config = dict(
    model='image classifier',
    image_size=24,
    num_classes=12,
    hidden_act='silu',
    mlp_ratio=4,
    mixing='mixup',
    beta1=0.9,
    shampoo_beta=0.95,
    max_precond_dim=1024,
    max_grad_norm=1.0,
    batch_size=256,
    lr_schedule='cosine',
    adamw_weight_decay_other_params=0.01,
)
Rows from block 5, named by matrix and row number. Rows with one number belong to one neuron. Each number is 128 + 32 x the weight over its row's rms, rounded and kept within 0 to 255. All counts start at 0. Numbers have three digits each. After the name is the row's rms in percent of the matrix's.
# fc1: MLP up (model.blocks.5.mlp.fc1.weight, 1536x384), inputs 308-383
# fc2: MLP down (model.blocks.5.mlp.fc2.weight, 384x1536, transposed), outputs 308-383
fc1.583 097:133150116176125179115124120125133114077062113128089144151078132127206118135124132092158119069079117155193140093161137085125108165142142122174108044146171110140100130131085108067136070104121146163144102146092066186136157171150112
fc2.583 096:150136178091130135145147084105121043133177090137122159113090131118143110165137107146151121135133110150100187169105144138149127150121103080136089173139130060166153137082164083152100149120086190135124148108121179060100179149088147
fc1.584 099:179151125082123121100074092147108143111186142140184140100174143123183120131159125144074053108114154151127152142108180080159181090183138116086166111129107147089140152079169148126138076136108146144156100182118148142169116132101161
fc2.584 094:108148097128107051141179156152077140090107119102087151117099107151111125141081199107120137095117066097158167079157155196092142146094128159124114091143162121161077165116094143118159066154080113138118153134148071004154094120070126
fc1.585 093:191119155107134141095141113130129129192124140030143151204203103132106134162145114108166155114107159194234091116098039083100127162205112130128100120157134113144147149110132109140163213113082059070143143128106099147096157125092144
fc2.585 095:103146116114092102152112107137105158097132138205145125091188149121122130107097109125088130141134124102104165077142095165085133157133157176143159095176108123137107159153076155101121078091113139187134130153192088119160125088124131
fc1.586 104:066148082141099120119186151195159125103119120117166135095144180150115103102112166133101142112116128098126152140136151110162157164106123046095144089097044174139129138111176121148147100127116133181109142187117064106166114176085131
fc2.586 104:125091172145195108186158118136121155132115156129058139224055108149192122176151097130107118155106145064158173126131140135093115095093116143137124110116118153165125121133118080104090120103124128051107137131131135103143171172149132
fc1.587 098:158089107070144144110148070143190113113176131112178178138143137150188135106070153145109125089112136120117195074157100108040118137090201079161076171166140117093101142164125142146123082147096080112124143094135129175126120147164089
fc2.587 105:126125108125083152098144105121147149114102112146087085161119164122094137116139158114120141146112120137144124157095167128129098160096065155156145113071101107145117082177125117117129144106088143137136083140098167098171129139148116
fc1.588 099:077110099163141126146193144081142083169086089168138159145126156176083122119125145126117135099142100158124154114120116142133113136116101106101104136155156134050215078098104102155164137143047173162098137071098139166099121096210066
fc2.588 093:103130137170128142113082152153153176109149082114100124155196052135160158144122137140146156188130170192156131126126140129166116140129125172123141111132102102132127087177194100137115130127146142078120130118079130164124142105091129
fc1.589 101:089114084076119081173130083127190144178160173100084091125114103119093142208150094113121151105134117115081177156167151151101135106093146142170113137097082095124109126206108131100103119136099153139142115092109059092135109121095174
fc2.589 105:101108136122103153064106132155137126109133107115120124087115106120126094157134144136130096088159188155158097191123138069092083148165127149078104178098095156101185112112125129147169139142150103178156119116148160170117067062123146
fc1.590 093:143131160146111136087129154133182216098193134097071175171150171062122144135090103103146108152116149054109096170097193074145088156129122097120174109154095089206078182143168091109157158095150123182185130148138134149174148112119063
fc2.590 098:160167050123132132142169077149122099120071079119154147121119134134136114145146147106136146114118143105082070075134094155141150108122134155073072136148114112102101120148172101154086090147096140088048105110101155120058126180096126
fc1.591 098:091128148139140100198109130140144095142114136112138121089126095164156174057053092100151118135197118112191121122110130167095094175124103077105138144101147030130175184099116109097113149097135159097145227113180212156076173097135146
fc2.591 085:180079070096113132165074167134173134084104116111171139120213122148101137151192119109125111178079092136080147167070160131145119088120115166177110091138126125089125098151107119150134164124169104138133132150152138187113117135113134
fc1.592 108:085118106119092085121085166107139141159152169149109117143113108117137137151081021093171107189142098108115154173130123122095109225125110108114148099150102077120137137067213133133114170105056111177157163096091151134166251112181168
fc2.592 104:128138157113159136161085160175148105133129108137122150110122138082178076135178176131082150167143092128118159071104112167159138131143158074118112152104146038132113139150103140128168189158199103120138149136097176131112149145131161
fc1.593 109:108149136105108128146078166134157133122190121135097125141159157163225149126106153121103098149109170128107130153108147119084160121168080141151087164153075208112163088115129111183094162128142098188194124139163167077127092181128151
fc2.593 100:099124150189183096122192123141111138188101178093073169128130109106100127140128127110159157070146136121161184096119090187217074175106129084079121186131111084159163087189095151096126111060108116065127060117103096104135086142119120
fc1.594 101:143156150195133138096188127085124121047134093200079121239102156089156112119141125161126146107147131165162146130125110140087132117055087155151076115124160125181140139107104165119123107129064142162151123144133141136137131097072107
fc2.594 100:125153111077115101089116122192078124121138162088104121112104165120152146175077065161134133064091102112108110172119160109144144138112140164136142157093181137149112149133121147116120123110102111118161066130132149144159164128141099
fc1.595 100:119138117098160211185174083110129154142121187161127104091142170134114122166126175104071119143113182134107103146137112112087116082122075098096167142164111172160092185136169190137104110090117132181160158099137168185098164136125173
fc2.595 101:120143100144075085112088163111099140144116177052130132124176091157108146102147126082160106153129119152192078115131143133107100166140112109151191115192123104142169080103120113095150100174083092102104121123123074102168037069170069
fc1.596 104:101075130084118106132144108117138108084111156188096143096076109107156130130145146099125052139090191180200139179099105164154123149129116185106166130093048121148137131117143121110159098128141106140121133160097125133132108131135130
fc2.596 108:107141130206101150069152178136131136153166064159148109174151091134150143128112162167064171093186075041162089119146097140118188159072092079083150104111143101081139119128131159114169164132138152212151103128112189143126096120127061
fc1.597 097:144164150103205104140146114079125132102148068157056128127135081077148120085187129120082145086139150147142175098135145105155104083131148127185144136117218154125079146127125211172119125126113154132155203082165151128171171101144146
fc2.597 107:133090140102121059110092114161079062145144109163096125114104138176149127157153108167153098103129106155096192093106173150174122043162119107143171136107136081152106141155128156165169149130120168166115198161147154085155183122137104
fc1.598 094:120158170091176134124157130132186112116120076172150158081097102155102129123145200126194186104120120115131204084140140087155069125146098141130141067097133089105146108089099136049118154153134113082165100199133122119096095132181097
fc2.598 090:098143140124078128142135101094060118156176149117057125140103151123063169118104156092148084117141129138073160139061129178166154101157172133145116108090043080126101112182085079200106169123156121193120144172111158102119176106148108
fc1.599 104:117089140153111116137106127082172125172152072125094167073126134120164090086126174106148158139109090133179161128126161118176121170128132128145120097087082116137115152134158127127162116122127139143163194154147086131114084117101075
fc2.599 112:143097092115166163135145203158102121096147113145100103153105103166159145107137170195117098121117109103150077106102123110098112159097105157149157114187124122112151087129140076163150166112194149168116158121092164155093181118127119
fc1.600 099:123077122147128150143149117101108111155148098149141141156183163128133178144129101162113135143059051105128138225134078107099099110183078117142127093129093086086122144156165143162103135098095141111088163106106132090157108151146068
fc2.600 106:142143129090137101082115171134184143149126118141140151141177102158125092160100179144115114124167170086144136102122184151098167114075181105108166152148097124123090158087108085117172161134195118110187111118136151145087119115133163
fc1.601 096:120158101088100115128178175147116089154138148108072102075177151122150134114076115157157061135167158083147118155151165159149130158052172094134149139118121141151181113132160138098094137110081160136132128112111140154146137154046141
fc2.601 082:155120158125149089130132162138126134151129125211174165131096142155137110141081090125072141114094084121109112102153150122061116129158150124141137085196146167130147211105104122111126100089141122128143155158192100121192141120060064
fc1.602 107:107090152130107127173153135061094106114119124077144106125125116134080095136189088090109141175121147115182097143119142155143166149171100163077150092136074144093145101100174134145117096050116149125131090121159136108096119145106176
fc2.602 107:100150107128140161100114108152178126163121113121086088131143142095193123069111164131127135105138183171171115104162106126151120114089172106141171138036161109142130105143050149115144147171128119098120116130169086169096124165173099
fc1.603 089:145154178147114138094147133117086039163143136146131115121135091127097125134089132110106084128156132129092174100129176142116101147099174103163158117169111137113184173105168138106110115126045163104102098145060134170183103151088124
fc2.603 085:153155094123098044146133168117090149150118197171137210169130133129160129086123063125106149132137094033115137084125088150082166159154164114135152104145127172140127185131093054147103059065159134114147141175179104094127100122097086
fc1.604 110:168130101109169076156133189199179138135083151074090123161097088122122144089102066138073163115116110104093136137153100110143120146144143110126091096095085128198129183092071100144113116123181124197123137154165148098130096127140108
fc2.604 109:099113095102114129085178116106167117075067104145175111159158134159136134083115188169105127127101100124123145115137183126088099209067121091126127164126145112077115047089133180104096100098080119106118117115117129127129077151035132
fc1.605 104:111089123121077095129129152137139145114182137090086137093074141071188141065171169135102145070165115154129118131131159098176149152102088098145131110161155145113154139137173128046129111134094111153174161180162050094158008122142098
fc2.605 095:124138129138137146086127116148119179085098123137073157165121132115126124119146115120133148179108197145110117124132142126126135145145144135096179066178143074178086091098087127118085130127163172104112109112073146127144174141116128
fc1.606 109:155129126154141144137136144112101155098188137112130142120127108150173102055121160159176088117127129098128162174130104114129152136171113127164144105113139170164122150103131134125149105181106108148118168080154123057084100159124092
fc2.606 104:131137111141129114115134124144185168169109121125093132172158084112062163135139099117115153129152115167162102143093185138151158129107152154097136155134130157114161146206119101061110111131136117064177107182143094206084123141106160
fc1.607 106:155137163135143105160075100099090117101125141176146113109103130130116143141072088161112066128136163116087130133123059106047092143191103105134127110061169120073087078088167122150181080073172150152098113120094144088054122168102089
fc2.607 101:098147076152144109051153075153125127102125122127085160125128160153124159178107134081147103129144095188151100106147126169095150152158146064144118175133107101168159130128112102130107110142111072124154098120165124126167108144154135
fc1.608 097:137186192135078145179148163134124150096106114080198165101143149196103132103068098140145184138184125104195131120136076167101147133136186123080128071141163090123165114089103121120133123157119116129137118154163173163107096103104121
fc2.608 095:163101031107109117114129087136098150190195118123170087168195083101128138120144112109191106154128180149154104111119127115095128105096132075097168134102129159089188084162076162134116087172096072126132131136158092103091084118101130
fc1.609 109:129125139126109092161125158135145185105131052094133085112145093137012116128119135157134115107124104123158128155142118193122130124099126136119127127063142092069147067131155175102136173105189138126236140100112106135089131140123144
fc2.609 099:166125113113068131079104158163154139110158103117140104128072145203134129148114088171130096123066113164143138087130213111125150130139136128123160147091177145111091112103127182130169080116129140100178114141194083091099153162114122
fc1.610 119:129108139120148063142143115173157156184136131122107115103143082137116133108126154109143144117117019116082167147134092090094130168196159110085071100127111075179094155127086146108150142100163116135108192186173081079076177116149124
fc2.610 122:163094133138114155181148102149126175090134160075073136109138075098136142098106143131130145108175115105050110200092091181146018118110139158132136148138147125100104136111077124153120155137159100088164180108088124175123194122105121
fc1.611 107:083139092166120162093135176139140184097132127148143094125116104128112124092125102140121086149103151090173107113093114162114127094119168146115164136161067104107157140164110136095145177103086085122109166116185121120112117099133141
fc2.611 101:097171110127207114128104141114160149164157096169077161146120191127127091141155152152108082146109149148142125154140127121177109092116104116099130133133235157086073167118145116153117141123115149075125120154074155117170129207067062
fc1.612 097:131113126064112145168148160159150132157133094149154088063109157164144063160107174110123093086131188176193136148129176105157164124109113078129152119148176111143129083086131118096097104171124140087107097186056189109096130134076172
fc2.612 081:137114169124136158088151099121125128064140120177088098127098164147127101124044127127146114160149180149138125124086163147111118111123083164156136127194117111076039167155083107133142089110168060157134127109124165077079111137135179
fc1.613 110:114134123113103156099101103115131178096128095132142168179086100104121142122135140163200148083090146090108136114129129139134089187170072145097134150110175042187162090105151122138090182112129163087097124126071167148087167108130192
fc2.613 110:142111124101103154143139176175122126133123127071097143098068108142085150135153066130133141102172143155178165132131203114158145091153177160135078072094077081179114128150165153116136113062200140078161135151154124042103150130099118
fc1.614 091:132137166111128085172160127106083156135129096127089131132139108132109131117093125184111195128178113124116133168178161138112085110172127148225086073115171167110157128130095174145139119144105128132117166166163130119147132097112157
fc2.614 096:110136072141136056145095085133133169089114097104137073128140127136081156053142095179090104184155130111104118074117118162150155051163108115092158086164168145109084099158131162165186166135084151132146125171167145132111166140114142
fc1.615 099:150104121067105171136091113120102113147163147132122169169138125135124142081110121179137152134141151130149137174110076081117088140145086136108113134185141110162150081103135191170080154111097127067126150128104148166072150157102108
fc2.615 104:120119123094102158133135137136120133128127121118122156136080128130070136160137084156148169114149082126109138200104169123240109097151177107148115098078103078086139089089150139141087110088140130068125139182126108146202123168107118
fc1.616 094:146133196131132128122063090161092114170087133160102135129088161124151105154104104103190113147131146132093135085157129145102113156071185127100096118168140128153141157110085128074120152158164127110141165168147175160161173144120156
fc2.616 098:189073080139155122158077119163144130065151120084211162123171064166112096144151074085149103166092138057125119100138139152122134141148066157077153116087048147149164148145188115133100108162168128098056160121093105132115172131168096
fc1.617 088:083146130128092193139113151081113176136078129132102138134079143113143192131097025087153121143145089110093101111149142110065079164097133111127162118134079122067142088119112101122086151079143155076136118127211179140108137190127124
fc2.617 080:103092086113090093149108109096153084126143109171175142139180105166142161115137122100163096134098134093057157145058121109120119125127136084120114171187065082102128083122109111153166149115204136093106147136124184094143131111103109
fc1.618 097:119148106126173118156134118106093178089099084147074126147146140089141142111111096142112133126101084077102135070162121087163050121078185128132181133144207176143043164130054137086118151123086105127131143104205137180143120090157100
fc2.618 104:095081111137105116079074128159126098171110073160063107090134145141156129160152138110163097068164150193099181121106153184175124094173102136141131155093137090112098094177132167197143134116171172151131206132125105081150127144078141
fc1.619 095:101115122154157093045129144140131078138159105166177134100108153156141183113113074083109132122141145136161106126123114129150120087135055144123132105148159124073138108165138148092180127128203122120078129130098074159175065145127083
fc2.619 105:127148116087097187189145186107176076090116152135162092129140167103131111129119118136168153119119128114080108189113141151194159127085129101193127145166103093139138118125159097133095143072169118100128136109097134127090099168131110
fc1.620 104:172155145110146113101138136107146181135137094141087112080102131087154148089089145107132135179078133139121097084088157093165130132083124074118120098148110142147174130131138189119145129146092085160137146157069113130117169084105096
fc2.620 091:075165156137177124137122147061152191089152084158105124128121135109072081137192102123132088087181138130194109131172167142058166097143100200147107111117166142110164140171121148141136098111137131146078125143158111130078131170092141
fc1.621 100:106126144107155135167110122120116102138123167087135103106095144125119141124178126134122175106112099101126137061085079150124093144168097139137109116070093114146160135134134158131124117113127123127145147142106161190158109080078111
fc2.621 111:123110089173113159061183136173174144112095127114101105160072140128165119168116132143116170175122110161089079131119110132030168181080129053132128077191155123088100116094152116119146108112104113162190063118109121088108101110148119
fc1.622 101:138132106124124163141132162110192103153135118132111132075142085118128093079167094179116082149121174170104101176161195131143067091116086113111138144202111139107108167094137096119128106070101095140099178150137148133136121127155121
fc2.622 104:131174176135144137145181196114127207127173078136151095175147142121131076135151166100197136112156112139159086058155161141105116172072175111125143096141161152109104072152143128152155116149092123140148078106140094098087094121090150